config.toml
dataset = "small renderings of single solids in any pose"
encoder_isotropic = true
text_encoder_slots_per_expert = 2
warmup_steps = 360
weight_decay = 0.1
Rows from block 10 of the image encoder, named by matrix and row number. Rows with one number belong to one neuron. Each number is 500 + 25 x the weight over its row's rms, rounded and kept within 0 to 999. All counts start at 0. Numbers have three digits each. After the name is the row's rms in percent of the matrix's.
# fc1: MLP up (encoder.blocks.10.mlp.fc1.weight, 768x192), inputs 144-191
# fc2: MLP down (encoder.blocks.10.mlp.fc2.weight, 192x768, transposed), outputs 144-191
fc1.15 100:490502540517511484530476513510548478504507509452487502517522530509475431499439499505516491511533530489494480490542479466536495544478505497498503
fc1.16 102:474477533541501498477538491502502529531533463464491525482516487532527524514456478478491529520500515467502469471464447483493507503491505553481517
fc1.17 105:527473569495485505496570490502512455514458493501485529554501526463507474555495522478514502496487467441523464473508524489505510514486462477509494
fc1.18 097:529482523517541520475475490504506480477504507492485480502511480531488445541485495487520473490477512478469491509553473493505471541509484487498516
fc1.19 098:512486531492556482480499517487459488520484489478482500501477510495516500517514528483464493486499504475491514484479493531465510505461519536530517
fc1.20 098:471491481526483528480522502496502489512484487466495494479486509537490494521533523508497493487481526506476482505545500478501483463525476534487523
fc1.21 104:476494520523514502489509500448509480513503543468493506528496500504516450513489481510494480484494518477462518488508475504445514525494524494536477
fc1.22 095:513476502457534514511472522496520490462519493466499518506454514532467546475507514494476487471493487492465539515506466490494499497486457507457524
fc1.23 096:523468494501541520472500489509486506519465518524539519541463484473502503508475482482512497553499437477523483476526513490517516471497439538483555
fc1.24 099:516454486521500516501500505475538521469477519513518511518517544493519446480519520484502469516509473482474512502540511497454501469454469562531518
fc1.25 101:529540507532501543508525490521509479500509470483459516535491535485506514474504486478486507496501463515511536492534535480478484522500496530509505
fc1.26 102:521501478524509494472501475467498493502514526509478510505545479520503485512430485496492503517451498494471455534522494516555499509495522504503568
fc1.27 107:541489491485503480532458525505486517536448495470526485546496482469510504481473509506491487532497449511480457477487467469491504499510460509525494
fc1.28 097:510469496526538508547531525531518502527527499496490523491481497545535526502483506448523514489474484488491460528503507480468497478514491477509509
fc1.29 100:501449470505503534547485464527517537477507483498471537528446486516528487555524520489490540485474506534474520483520535470493507514478490530513515
fc1.30 093:471445524518487492501513502508492517512491498519451480511477497532524494512504476528497504500515476431508461484524489495495483504481549516488496
fc1.31 102:489460490489517541476502460471498524490520537481527519513526503490509496496517463445531480470533523516501501464479534489536525526477520491527474
fc1.32 088:471513459513475509499524522562501499538535508540469464522500525519516545520518539451451528513492491517495502510480491513472529488509422501500520
fc1.33 101:503503490481542497527509495508458531498526513498485475522490495502525487536528541487491517494503472515520464471525550464521459483440509523516501
fc1.34 098:497517515478514493522511580508498539525470480461467516478484506515585499511450532478476512511479529524537512494479525414495485474512479493516529
fc1.35 102:486496541493529532480491487494492509520519514515495474514542485500488482515485513519484540481526494548499483514511535507495529481519483525542510
fc1.36 097:501478546477496532457494532497524509519478480500480509516500482492516469495507485476511503536479488497506494509513541498503485501539481549515494
fc1.37 099:511488520476504522508508547492540472549478484507527511523486484501532464494500526535502498504505431456459498458471521491499486503461525454498515
fc1.38 094:510521519543455498485500509522506484500495520514462495508529498484577492518490484538499510512482519484500509487438529436488498552473510472527531
fc1.39 090:502468501482498484503510498530492473465537503468519515470483503496496466546485523519473493487474462477505494532510496491458463486463464512517554
fc1.40 102:509504579515489513460505529502473493530554508504506523544456494492551536542505498510489522530482533512468493499526526497495493440469503518510525
fc1.41 110:481432527494524530452532467493515509546481512493531479547486532532536431501499497487520503532493472508510491504554525491497546447446472512504506
fc1.42 099:519481524478534466513503500497496472465461534503463524470432502475488502495452531486490547487526450548492506495532506514509497456480514474484490
fc1.43 096:497467538485514491429482532544556455479473521485511501518552485501472489499493501485503538529492539479498472502575500512504504497532474502508530
fc1.44 100:481484499514484518491512535509465497514483495524493485513498471510498522481480480499470516539490492490499511520512511434484462514495489473482509
fc1.45 105:501467477499514486489536505479487479528506499470523461490462539502491522497539492468454462504552456511491456484487485480473525470481494509515497
fc1.46 108:491442477465486528509536489503536480498528477513489487551490481508492492485511516491470469504500538541489530487521504476504545497449477513512511
fc1.47 103:484465501561514470545531479510502529521504479537500557484504459511515504515457466478518510542519504505487501472474509507503488480496518516555538
fc1.48 097:518479462554472495483509491519500494500476552538473480524504492485457491455521509482462490504460525522510554465480535481508523480483468522510492
fc1.49 096:536492530502524518506524494496514445493468533474491533514493534503474511492485458498468514520448502455481514499504509501505478477545474485516473
fc1.50 096:483480556498502485443493495515498504517529532496461495498497484494481501526503517504491490508438486483444468524526496518519511550487469469503552
fc1.51 096:486483499563480583532521530519494500508465503492466506486536524512529481474534513494465519505523490517492528445452460524519488498501547496527475
fc1.52 106:511509496512508505472510511486527477551510519474527496554476495514483498462512465506509514480501500533474512534513537511475521496526511476522476
fc1.53 103:503502538495527504490533489499496449545463537501447476545493506466504494489455473479516506485460482453537492475528485460494488496526460546494498
fc1.54 099:501465554473498562482535485471523483550528498499481495495487483489472523522456495496492471478477527501507469511491494509503508487505517519493452
fc1.55 104:509485532489519593498487510486481499513537480494463502515513537543503476507501467487484503512541467489502507480519503490463517502489488507508522
fc1.56 102:506448560509492528458495508487536485532525510483556508520496497534505526512514523482505576466534463479472484523509501479507516482495516540507544
fc1.57 104:484483502473500508493486573528478538533491471511514512495525509501489489498528443498505516521509477513505498460500509485473509476488491493533494
fc1.58 098:514525521519463485460531516528504497465488513503498488535496486506479479537517518506493529488533482480452484502530512526514512532497434517504519
fc1.59 098:495472508476490556481510489488478510543496528443486475504480493477502469475528492477501484534501462487496533470524483483515516486466450540509512
fc1.60 101:526516495466475496456471518491493449530491501513459464555519489487488506480526460493483503506476506470513492535487524494504502496487485529528509
fc1.61 098:502477517516514485484521507507540460501513448490474476487446517509488505534495492513525476467451462538497523520465491474477472468460494494554535
fc1.62 105:484459540520535485500519460494480481517500505525476543521469516514518502505515532488423524504493498516485503529481533494548477435494511484500517
fc1.63 094:484502506499508562468517527528470518514514526482475521539513487515549427520500483497504488492509512514502493480498473463475497504427527463513509
fc1.64 087:462484454510491515525497534490522505483456495516493517512517499463532486483537528514444488489504454533511477450492492493529489515472437510512508
fc1.65 094:504505498547455469471535492463481467479498527539486528492545479524508543465493472520477477520528489486474507511507473475478486456500476484538549
fc1.66 102:477502484519501485491490542506529510505453515522470494521470485448506515531536529503486483516515490490482499517498497486477451485500500507524482
fc1.67 096:455514514473439493504560487482510464506524505462482489530508542527497474527481532506499536484478495505499507503498478521522489497457519487483498
fc1.68 097:476472519533479513488483507497511494522480512480503467519538492462488491515475480484443541503511506477460481497510478461496481507511486473512523
fc1.69 097:479489525481502541479472461517520479496502540506486485503455509550506487524520530486477539490506487528512426505519480497517537474529507560541548
fc1.70 091:519521526503539503490532507494494500495510508480469509519502505499517498489521521514486518512488508518478516441520534500508534482504494483497487
fc1.71 103:511494480505493549495537495481478468517480516487448471529469518550527491510482518523456503476507507463539476447535480501496502487507535523502502
fc1.72 104:498487467558536526512471538475510500525485535479483473496512473469488477539494531446492508517419449440489497487510522500487498457498493550498494
fc1.73 102:489481526493433502544547515483462492498475507495481504459513521463524520551507453505515504506484487492468482511496509502527509508455486541511515
fc1.74 093:477518469521511520527491528518539430533504499508438472550512507533508482483486527472523524502499507503483525483496515533481507485463482502546458
fc1.75 106:505434477494511511469503468509487499528462475520535479497526469488461476498485491472519545504518512503439522503498534502478547462438455482514525
fc1.76 103:496487501546472526490517488512540487478488471484457463545533514501526489516501503490512516474516500496496464487514532496498478494507483499537501
fc1.77 102:509445531501504512490539505508519430472491507538504524485460492516524498473492516484507528483508504452485498482506533529541494513483561498495535
fc1.78 102:502475487555511496489513512509505449525506509497469491524482583509505524476515491477463493490499465501491487521502545460469468484487513499524503
fc1.79 101:481486462543537455523497518532522513480480488483511501538509507476467482546482492446500531467463484456448504479509493499510535514517510519506493
fc1.80 100:516439497524548520526472483518501498499455504524508530532515482458497505489511473469497466490469505534489513490524480486519475483480476538502521
fc1.81 095:522524532531524528475531502472525478541515483461490501496470493538502509477499500508473489513542485521477486445480499464519448503491502517514474
fc1.82 094:473488493540512506515531554579492471481487450534485496523474509471517501512491515501485556492487511531493472474491506442484516469500451525483515
fc1.83 098:463501521528449499466484440495533557534556469508500512485478499524517549486493464481506511537509492504504506497537523472440502530499502480489484
fc1.84 098:534538523475505510469549485487495480478473486514486523522513542524456498461480515499490484524517520466502481500512516461539503495470477529519520
fc1.85 100:486506502546524518533572486490470437544475503514487514535488521508474558494502487485482471494473435493456460488506533529536467505474489492492489
fc1.86 098:492519545482503511490528481464503454536482546489508511493472531507500472494524468507463498491522501493517464474551524510515486515510471504527490
fc1.87 091:524461501517497565504532467494505478518503484522488524517513510463476474481523526487508472529529467528526507458515476468520507526496501519518493
fc1.88 095:503472479500449527520481490491481515504487437512485495475492477491523500504533498483478487493466513509441507534518547516462493477466508499520501
fc1.89 099:497487521457479527503488528495516517472525500517469533536505492478517542419527524463470441500499503493481495455475492496481503518490479454524488
fc1.90 106:509470481494499501480537516507515495514455563501515493497456519502504497526464520484491551545514497511475531486491504494466480512447500492524469
fc1.91 103:514482482501499501489489518511511446523434516492477521475521538480494458503483507427510517554503509467547496520490480534470548509492509506518506
fc1.92 101:516493531483462550472550541516509487544510524529466535539483538508506517493493495434489502507461434439496496494537498519498500498522491531552436
fc1.93 098:463506522496501501487535521463515495493491435439495503521502533513498500470473447458516495473510536517477502489519505498515514519523495504510527
fc1.94 095:517498523497553483467506487512527435515469491521524476506536515524531495506441502491520488489504514533489495501543526471508491492507501495519480
fc1.95 105:527474516519497513465501434502537492504516501487505509513491506523552502494432500515470540495434507481467497504529536504492504494494499484526506
fc1.96 106:523461501536526528520503569516532515535469486499497533496514506478490494463492519482466478484498507487506520536473500496497504491506551562486513
fc1.97 099:520535468514535491465481486484481471549489501504507520516473519519527490505486498443455523489477495533513477498478514493497504481541469531506505
fc1.98 101:552513461536477499485518489468507493527515505477501485511473513522512513537498475497474506469510505470471511495549554510489484500510501502528553
fc1.99 105:503468537521493527509502484508505509478511463472511497508449487498504484497467494556475536512560496500463494445556543480503439513454514486494509
fc1.100 102:497477551549516518476486536523469472503513502486474490548455526452472462514511487491475513551483504477456502510534505461498487505479512529532438
fc1.101 094:476476494504527504488518506484490536519494550505492558531508508521495489488494471486486499566483469498509467490528554470492493474471529505517560
fc1.102 093:522455478500475547489463516477455474493516481498487549489509504513519496443485461501510538509503460517500482519527506507485506496499498466499517
fc1.103 097:515469483468490495494502541514531507481482521499463512524517499519529509467482518506479501495494493459540559515480515496448512492484467485494512
fc1.104 106:454481476525525508508483506550486507498458519515500503499524486486481467546474509464481513507488513549497486472506507529464478513516478496503513
fc1.105 095:491460510524504517469478503507536484500509486485473515542474499517490496529537473456459516468493497493491482502540528502494497467509512521477482
fc1.106 096:550516529511517498494520539538501448509514534488457467488514473521487470510498513475473498543477511504487513538502514508557502486495478505539453
fc1.107 096:537487517504486462534496495526523495539492499463501528524507535496523510456475508492497533496493492554452501474487516513500537531521505519522466
fc1.108 096:501494517517562518483472459490515500456530490486513499509478545507556492518501501451489521542486490542454510520555519484507468466520524569502515
fc1.109 103:539495490473460532501478472485490507511482471504477539455470512517499537497534532474480486511531510457526500468513486534490496536450485516520483
fc1.110 096:503443528499473501510512517479513499482458489480520515489462461480512526516539468496490572495506509472515496498497514467520496456489495534525522
fc1.111 098:508488551455505497491554511509490497487464525521509517493490539496508484459500480513457520498479492500455470484534479440518509494451504501480499
fc1.112 096:545519516499484463503526465443512460514516527472510499509488529533499527464495428495504451513487495498491489514468497515497520484518498489519488
fc1.113 096:483466514473515513501486519480476473506557515513483534520527524546502478548527501444505499517484520458483489472484495448515460480523481494474471
fc1.114 098:513471486504549504501514509508519474503457476457482509545477479518511542513498504466488517466492487547455454468486515501502519486520489512516516
fc1.115 108:515414471441487513497491490471489519500481488511498496516477519528515482517543492487502470531528473503530558499518467470532544512494487519518504
fc1.116 098:515459531510493526501537506539451500498526496508495495475464532488491500492498520502483502483520495475490532507496498465512483530495507512543467
fc1.117 098:533488567559516473497492455512519456477536482474452531530516519540504487526497518517467512486497484494512477482440533471463531493461507533527497
fc1.118 105:450468545541487524491481524502502481484534536506510541510507524537487524523476536513515463509484487503489550465511531513499487510475543515476488
fc1.119 102:535530498519512501457529493496469478528529511517483497491486534522480526530527496476493481496480503491478515484491487496481488472471529495489494
fc1.120 102:515482530490501522458517489500492511490516475539484518511494541535544545523501487487484464478476514475479472470498471502513520443472519486532530
fc1.121 107:481526554495499504502489474520494522480449467455494501480477538476495494519499493486522547502503488469510482477533519498515513462492546493535478
fc1.122 096:519509494508490455480493500500529483479515513468525460517495550501509526463463474496495455514536528518473473491512498518468505530394470523506466
fc1.123 097:469485476500539501475520495485534454480567467479493529514497507503507454515527466494528499491520505478451519479555470505472530510517501491558530
fc1.124 098:517478506481478520487506513538506503535517513511497533534478499484509476505502521477505474517463505516468489423530502464481551514494446525522501
fc1.125 103:510496524529479493502528465517502467520519441510521514511442510498497510515473548501531479520519492518480479481550528495538485470505490476531487
fc1.126 098:495490481537517498509535493524518470495495510506507518487495485475429493501495509498510501558552477522499482502487521460513517503486502525499472
fc1.127 094:517453505540520479484515492498493512486537494526494464519456529523525520493533527527494486487531473481479506521519527472528501488499503468468469
fc1.128 101:487518501539519450485544492497522500518490535519454503505497540454535468499514494559460450482514477496440481525473503469521481491488478524530499
fc1.129 105:548527491515491457513510511500489477526497494523503469524503532523521502515481446509476479476498496533457482502551550461492469490443523532525517
fc1.130 098:459473487505520497521521520509519474473505464492460531526514542491492543500533484508487478511455536488472487501525500513501505491455521472460503
fc1.131 102:496505530527500486477553457473483455549471527495500496545483491479516504558497524525469499505503505514490455500508536517533491547498487522471509
fc1.132 098:487473522528565497459503496492523485482469518468533518522514538530510477500495483453504474526542504500513556517498501466533479446463483524512483
fc1.133 104:480508523488510528507531462500513466538511507513476501481492502489448450468496438446530535512499514528484520444458538498542487461512509537496490
fc1.134 103:547520501542489519459524489477505467538472479493457492516413533515528498504487529524467520485475479526480477493472511495541507503516520503501543
fc1.135 094:456505511468489490489532507502503489517480491527444531504480493456473471486496526443505561520538504514498528519478533467535459521469540504504525
fc1.136 099:475442536514493516487476477504512498512497500534477504508482462518489538520537550501482539475479494534464476509514533512528508483524521579495545
fc1.137 102:532490462496471462491516516506487478516495482481508469534452535498530521526555503473496497507542459519517482503511513487505442498515489549555541
fc1.138 109:472509532482498476479515505502518482548509493468481499516489519533511417517533482498462490504462494510525525536527483485543522510483485472492515
fc2.15 093:497476466477521491447493464482478489508525531500495493569438484536534470496498544490476486480508458510511532558532513494448519531487472485504499
fc2.16 091:495510490493503450509483494467484482521485514494479546530495491518527450508463494507530483479445507461506513519516491475467498520486491523480437
fc2.17 121:529520523490509491513483511483521529468490472535519520483478511479491536475541493471526514487483479561503497470503504496524510551532518482482493
fc2.18 100:522522543490521519478487493512468518503517527507522497520490502521532482501466515509456501506535474498504520464509497528454507487470505543488519
fc2.19 102:494523540509510576473491526481516527503497494512504475470520529512568516499512468509506488498543514499458508500458524532482490536508480485484485
fc2.20 093:434470470518515505540514496486528518454509480493463436520511477516518494511493543529552503522467526499515505539538453451500464530475502490473520
fc2.21 084:480489488517510525548501487492478481500521475514467485486553520527484505530505498484498479505509458505495512548510541494500508471530516474471504
fc2.22 086:486500475538519504487534458477475491492505541538494447472505507491474509488477469448490525540489537489540465529475518548524500498496480506492537
fc2.23 106:504546450502509489535465489504500469461513505467476510527551507532572506501476480515488469493453484499535459523451493519512503491533503482505493
fc2.24 113:489528481486474509553469515518479485530542511478496500492519477543546543529488499518490464472496475502481494506485524480500526467553488456509532
fc2.25 083:525493516492529479547480444472505478486477469527509468510470487534490503488508489537537519483492514525490503475461480511517488493504498503501470
fc2.26 096:498475522485488556488504490487499516536483477493502522495421523505490520492473547510512514517492516506510531511474537472491523486503497486500536
fc2.27 101:482532509529548496528497505520478515504481488509538494529508520542521478444528492513504518494487528483474464463506452487505485449514549460486483
fc2.28 088:540558536470548503490485466501461515463505490458514526522512484478534513483498502560485490499496500515510526486519478470514499498509518458466521
fc2.29 098:510514515510507517527493527491488451459522454455487459493500495472467508544508516523468507472511455526529510510481537471543504495515477493550498
fc2.30 098:540493475464466513477563534524499490486505484475527504509523544502568462490526536436503503496481538438503455496490521502485478522498478492494537
fc2.31 106:498474477501507491527473514475490480524487497481488489517550504505470461547499522521502444570461461475477516518482529503500517497546514500491505
fc2.32 087:483562516461541476490468479525510506469497493488487526545500494460480443495486482551514497444493521529488486462473476477492495495523494505476500
fc2.33 096:481516515483465491496499488468510494459474516516504484509522505541534535496555494489489487478487555523506473534508532446502520496488500474427508
fc2.34 102:501508560551489509481506462501469539526492519516487476533472457501543474517510501500482538493497563490499462512557478542479528507512467488483486
fc2.35 108:512535483491509486471508459508462509487430521483516538513512509526497506446553439468508513477518497482497539500507458537472500491489536522472510
fc2.36 107:494471476455518486469504526484484507525484530491486483449505535486479481483509511513547508525520540514463509501522469507507485513487523485453467
fc2.37 080:517565525483501506488458490500493536455513529484547507488471485458485511449509527484453488474516464518488466481495519514517502529550437484479535
fc2.38 098:493484500454469515500526473472499498469488522470519494494529496533519522519517490496478464520441549458495470513495532527509482478517490468501484
fc2.39 090:505479508484488499472537530563478475467540510470513497505539498503503505486456511516491496538478489524482526504540557511503509499463441483531502
fc2.40 111:486497564511481480480493445473508525540539465486503506491489477524504464495500481504528504508511521481510470498491477494509505485469521423474511
fc2.41 133:513540482505506491510502501515491499487539491502464468548532474524507517520491430497493470484488474518535490504459487515515509480523502475511499
fc2.42 096:509497503455490510486542480465506466486540486483489436550524502490555504493511507503464501532507547464527492544457524477474501470469480487480492
fc2.43 099:502502470486487507570481504483465519489541441521469541485458465519481464485457483501497502445516458536495481521524491470472536520499490499523506
fc2.44 088:511497506451470516515540529506509516511479502500507535484528485514530502500529488461534499472516484511461473511513514525498486531520469507488473
fc2.45 108:511531482499507530522483500475500485511521539460491493518493503542547537510478511537505485487485480510537474475455493533486525487542501477466475
fc2.46 126:534490534526504550523504490497496504530507522550524483505466487488510500485506554472490524518487505495484463507517517491500498456520454487498457
fc2.47 110:500478505470515508505534484519470434494452521517472533531478496480550485495485510529532472531507514514482510508526517502450505520511474525467497
fc2.48 087:476509511475521529499543536493489469470453500533520497507511459491501498506504542507506488469521504518496440508496527478528486505455475515474495
fc2.49 107:481477469466475460529556539536501475459481499476471513501531505450500496486487538462516442456448516535514514531496538496551486538471455532460520
fc2.50 088:477457541482480475527522552478532494505490500471518486513519540525508511515502526512551499518519477495483508505471529458513520484492481488549522
fc2.51 089:486508505505481487518519545525503500502533509486539478506546510553543513499498530524509512503486512488487452514544519509544483472503456464481490
fc2.52 097:545444485499496508473536448497498522483515515470486501487488488540524497461478530505528501522468489445504482518514508498456515528444483489504534
fc2.53 110:503527512533497530512489478473480524471448464537473494499507535477501486500520482494531524504533477523488492486478499499504513508539526494476514
fc2.54 104:491484466499487501517514565479525485445451517493451521480511491513469534515458478515535493520517442504474527499524502498524484495488513507538509
fc2.55 095:474490479483497499498451507461511490502527500491501544492494505486467539477487489517511512506468472517531470476504494536493535432539495503458496
fc2.56 103:488494472465514509491525542513508521505509505533501508499482483507514512514515454528528529512528473497533482449445518504499481467534489488507489
fc2.57 112:516507518510526500533493474504480479528488538464510464524500508498538452528460500498467542511513487456553475523500500462468544467563512492450491
fc2.58 114:484481545510514486545505499491466525490443461560506527470479511452443490510502554504505488579498481468458496493508521472469518460528511577538489
fc2.59 098:493541486507512493526513464516507502463490553491508496518540453517505542516516461523492500533470514500533440480492508546506514486526496492501505
fc2.60 092:476519552514491506508483527478494473530482492499480495465487464517513508518536494490522444482494498498545540503518509498496498552497500513494506
fc2.61 115:497469526490504511449508509495535482494525484448512525479478476517535470495464548512498457538477497456476479475499508547534507537476472488528496
fc2.62 108:494502520535493519550486484461503496549526495517498474467497497554521456524486495526528514498513469509525494487480508479531552461553501461490506
fc2.63 110:481486513460479528484498520521524495528539547506499478479527500571588498500546509523479532491518525477498484507521498481498519549509497480492512
fc2.64 077:489515480520502486486460542518544504486506507542507480529528456555518541481484493447500488492477470492526513504533497508511515505454506498466492
fc2.65 092:516494522523545490485508512505505467508477522522461515517533539473519494488516480479526517501509479511486485481560455499490491523474562486461507
fc2.66 106:504482481527477491521523481458495482490453458479452535490456502540435493529504509515516498488499467452532483514499503497491509484535512491499491
fc2.67 096:516527527471502485526505482542463497471521460474473490489545502494484508482488499537494471496536501511518524558535487467483498523493502531522474
fc2.68 093:480499496511495497526473502460527516545513469520473542485449471486527470502516487539512493547522484475498495484491535499490515511480507485484484
fc2.69 091:517525474484517553519508506469518490484488501551546516534480497514477538521517466483527487475528438517494536488438519514489480511558472494491499
fc2.70 091:496497465508482480503506506540494483496475548479538508501530460514537475506510507468522529502490503484511494520478513458508522527515480530504490
fc2.71 097:479487463460470509509532477488471508467517493482474454504539524505522507508486517510508514468491487486516472504428505487505493538549522530539497
fc2.72 092:525497480519560532516469498486502522490482496489483469495513473505532516500460480530451502493519481532488496522476499543525486495493514474511521
fc2.73 097:481485501521488525504493496468508505532519521543549493519496477478451483536490506489449511529506471497506516473490515516495512435495524486437490
fc2.74 105:508497485465549531506518519511499508452524508484544490446512543497453482504493509459462505507513479500494561496549540503497538520437521499500507
fc2.75 096:536448504498506531532458482512453454483503499521506452493503534506529506519454446502463465492528512519545503502500502521498488485464504514534495
fc2.76 094:537526508535483527522499501490516475517491450508521539512530514455474490498523490515478524510529448506494551477473519476512530514513472568511516
fc2.77 101:487507508501489528528519496538524507547544508533530461489478472528517485484461465511470498516501503542488502483506477494538528503491456460441498
fc2.78 098:499524538528518495522483480485520505494492491519521505507513464456476475513523527523519509508512463494500472481472488480510493472494517519479543
fc2.79 100:529520484512559491493496450507471501501512476475520449508543486462490464498455494562445513475519515513529532536490475485523499512446519516511492
fc2.80 098:493482527481480547552472509518476482487485517463450501475445469509502511514492506522475529478443467511506488497474498485512564483569488480489515
fc2.81 097:487491505471514450521490467515477499473484530490506512546506509522524527507472477538504527471516482510497504536520471518454499478491534537492537
fc2.82 099:523514535475513500508509503502473482494483490467517478500469515529468479472479502541491488462546486481491517482532479475506513538495502481487509
fc2.83 111:515480469509533497551492473499488459511513516488519495491494500460556496530469516462530500487518476492515498516526480541468473536471487543492486
fc2.84 087:523532492487542448510449492485508487480496512464493513487502547513512473490490509527525493471530530548508513440510469544476486534406537504489534
fc2.85 121:508522537502542501541463478502487472548498490494499478517519480479473457484493504522506499507491472537488477479465449454494568475549474461499485
fc2.86 092:504472495515491486500507549493499448515452509486480523497459507505496574536531486521572444566537485502485529502515533495500452497526513496480508
fc2.87 091:489484480547504487472502479492529539476535525457454512513455478519502532500485497470498485470454467505548534473481494564541500489502480469509550
fc2.88 090:476532520505480516493483513461539471540498491462472499496522481515535501544495489521451520512504489523506473468502505465483494486495476444516518
fc2.89 093:487523467520500460519447507509515502507499501497494488529496480546476481492509493545501495478509483469508505539491507524511486467529542473517477
fc2.90 112:500533501503505527485497514484523517499518519499525498460482531489592484488527501510486505493489501533502495471503520528542499511519521458485536
fc2.91 092:506508549524513549523500470506527527504508504503529464509491535472563520462516487501549509506495511547511494494489484545537510566490480497510531
fc2.92 094:468487479510515503493500464492559490500474525537490502486521502481521482446543517508544509487520500507534493507501475525502500531516523483525491
fc2.93 101:508481525493478481509506489460481508531503499497559509498506484519574511504470515487469501513474500450527494513508522483492519490518415476554506
fc2.94 109:471493514536482471447478489512490546480499485483482508456488549504493540465550455507502482462472520513540525497506481560513477531488507482466510
fc2.95 106:503491542511459509468494502484512530525483499479516498506499481494500513449524494510518493498517527523486449453504498520516492453524519492507536
fc2.96 110:522494434484487513505520496485501499472484539531481528479493499497572526524499497458480482494481509472513493537469520512512495526531473517493489
fc2.97 094:523518511488557533539448493511484472502501503507503477479524426472494501500466516514495498479510458515508523494501476466477526555512494500523456
fc2.98 092:538515539522468496509522485490518506475471479528523522525515494514510504483500502526545531528506516542483520441491474565496510525505517546491481
fc2.99 110:510480510493505528504524501511502513473481492512479541459473478468565461497482532437428483527487482500508485503493482507494504541487469537537509
fc2.100 094:538494494436525542478473488471475502481504497519472496477521536491529499528518469511514490520530509511470525532490481496487495482495480523495480
fc2.101 098:492487523513489517488492511485496468485500511514529465473517517495521507495531497504491429520503523542474487487540548509492461486467493520508549
fc2.102 093:459494528540485549531504496453505494479500516516508515464482482517553479535491507496498496519526493494522547520499509471495522521499502471469469
fc2.103 116:485517532542494491528479455516485508549478521504518485530507510514476461501489537459500529491490498434522467519505459506454541457494467505465479
fc2.104 098:497526512495533481489494491523471494497513527508493471537524491520518483448517509505485484429481505479500508475494472497515518493503497526517491
fc2.105 087:499460494465473533496511527480533521490517474501470530471492483510506503488499510491476465478509495490520492489502492545503468520515479503483497
fc2.106 091:557491495512516548476534508478497473494468485506499492549479512461445488495494486471534569505531486512486493498514515479509488500548469514478484
fc2.107 086:501489537520492495499484508527509495460500513485513491494525476501504488515488523508508475516483512447499496523478535478552530479496465478497502
fc2.108 096:504515540516499514526517453514490487482500548505496483543522490501533505498491527494502511526458518523519492475472483532517561523498502496555507
fc2.109 122:467501484502475461511505493506530481478519471468475512464495530498506478499508557539523491468506473487519503495543497486513497500470512504516506
fc2.110 093:515471518487464512538489486468498489492485497466478484507489443511480472541503502548520463486516508498526552527482521420452510501512512516506459
fc2.111 099:510574534472516503520471459513521518478452486518516518515482513475515482462531521495538504526534537539479514469510495449507491550512499491488523
fc2.112 084:469473469509500479519539518437539459489478519516493519457466529541477528494485492524526496537502482538525511509506505499452525483502468486497531
fc2.113 097:515508489512493532475504476444471515498490453490439498458467541503479489527480481524500477505445487480503417491523490504480511484502506483485493
fc2.114 095:536547534513504463525436501534447487473530489487532507510550467532515487466481484539508488482502505492496508499490502480528520486504530469529496
fc2.115 123:502481562502466555531512500482511480509496464541503476549516524478473522490525467518506497531543520517476483497485509516526514481574513478447514
fc2.116 094:525483530478459490488545523487523494480526532483525508465536505565593525510519541494518473487499526481481438508519506521528506504504492464502544
fc2.117 094:504458520507472485508511489508486522488465502487497523510504493502495494530475529496496496474520485501539493475512494444436489510529479520507494
fc2.118 097:519497514474512554505468537482512488504499544447509481473485502522540489502481487456503488518562490517487469529486517510478463497496511465516499
fc2.119 117:504516473535516494497507485500520487480467465517510544511498532473462452503464483492465501524525492493517538458486444512485498491489499530511497
fc2.120 096:512462469511487457465528500516491461475502502502489533513499529489517504528501558518526466507490509452501523508531510469461482497452510474476533
fc2.121 114:505477496512494525457550526504504490498462499541483550427474534502476480474503473503493488536505503510474552525508535521500488532479504563527507
fc2.122 092:484489513584478493487509488481539507541514534545511479464503479536510534524451479512471482477493531492507519501494518527503497501463464514433547
fc2.123 086:488473451468472531494552527531490507497551501518490521496504491571567464506439507517472521524540462490502511474517500596495527480501476496437476
fc2.124 090:479513524507521546510532522505486475464480519483509525445494513522501450490510488503529532527504477457475505486473524471513501499525526524504481
fc2.125 103:486507499518430493537492498516525471531509514512503458521538462526558486496475474476529522510513499484547506526476498482505543472538483475491509
fc2.126 110:476506478467448500477467504497510476493535531477450487489510471512558504498525482498512496501503493504526489527464494517484515499526508489527477
fc2.127 107:500533501469531515514477507545476517480494466508536562487535528480504493461498495488502488515482507489477487489513486461527491512502498503503464
fc2.128 087:485517546485475539519492500525485502503474511507469492530477442495458519504523487489534493499507524549498526494468521475507478526527487492485512
fc2.129 110:541462519498454492496548488517514519465455465514485545490471537484480463475465557526504522461542488495484532519522497465484491511531502523565516
fc2.130 098:484508482465478529543459486513481481531496474454486505484520503495490496508503511549499489497496516471546485506500499527513529506530496499504522
fc2.131 105:469553502496512520553510475486487434503498521500494488550516472492492494544497468524503466487512473506512518480479526466483525465556498515513497
fc2.132 101:484528503485520517479484496509487482474516479511470447527528497540570524493479457521500467484485513508510490550490510467483493486503502503496485
fc2.133 111:506489456507507465525498503507492490509466527492485505545512513459511478531493506499467524514501462503525489548506475487476481483484511534513477
fc2.134 094:488497520484511493524488516466464496485477521484508504497511505510515498469478546517522487524500482512471473464525511490494513480518522486500493
fc2.135 099:463498500454486540543526475480479507458482477452498486495524503496557513508539525497475516499487524492471458489492519502499470498542508524497542
fc2.136 103:498453513502486561515503519463528487490525481501486473492477488507518503565496474567463510470527487515525489486468525509500504494534461498485492
fc2.137 095:509507526498479490473468458505552570501497551489508520475485535501496474468500497517486508530508501472543459499519443549457541484481491522513466
fc2.138 102:473422509500489521466518533486504527493491536503542477494499499541531511488479504507454493510512493462515495500520486546499480498467490513478504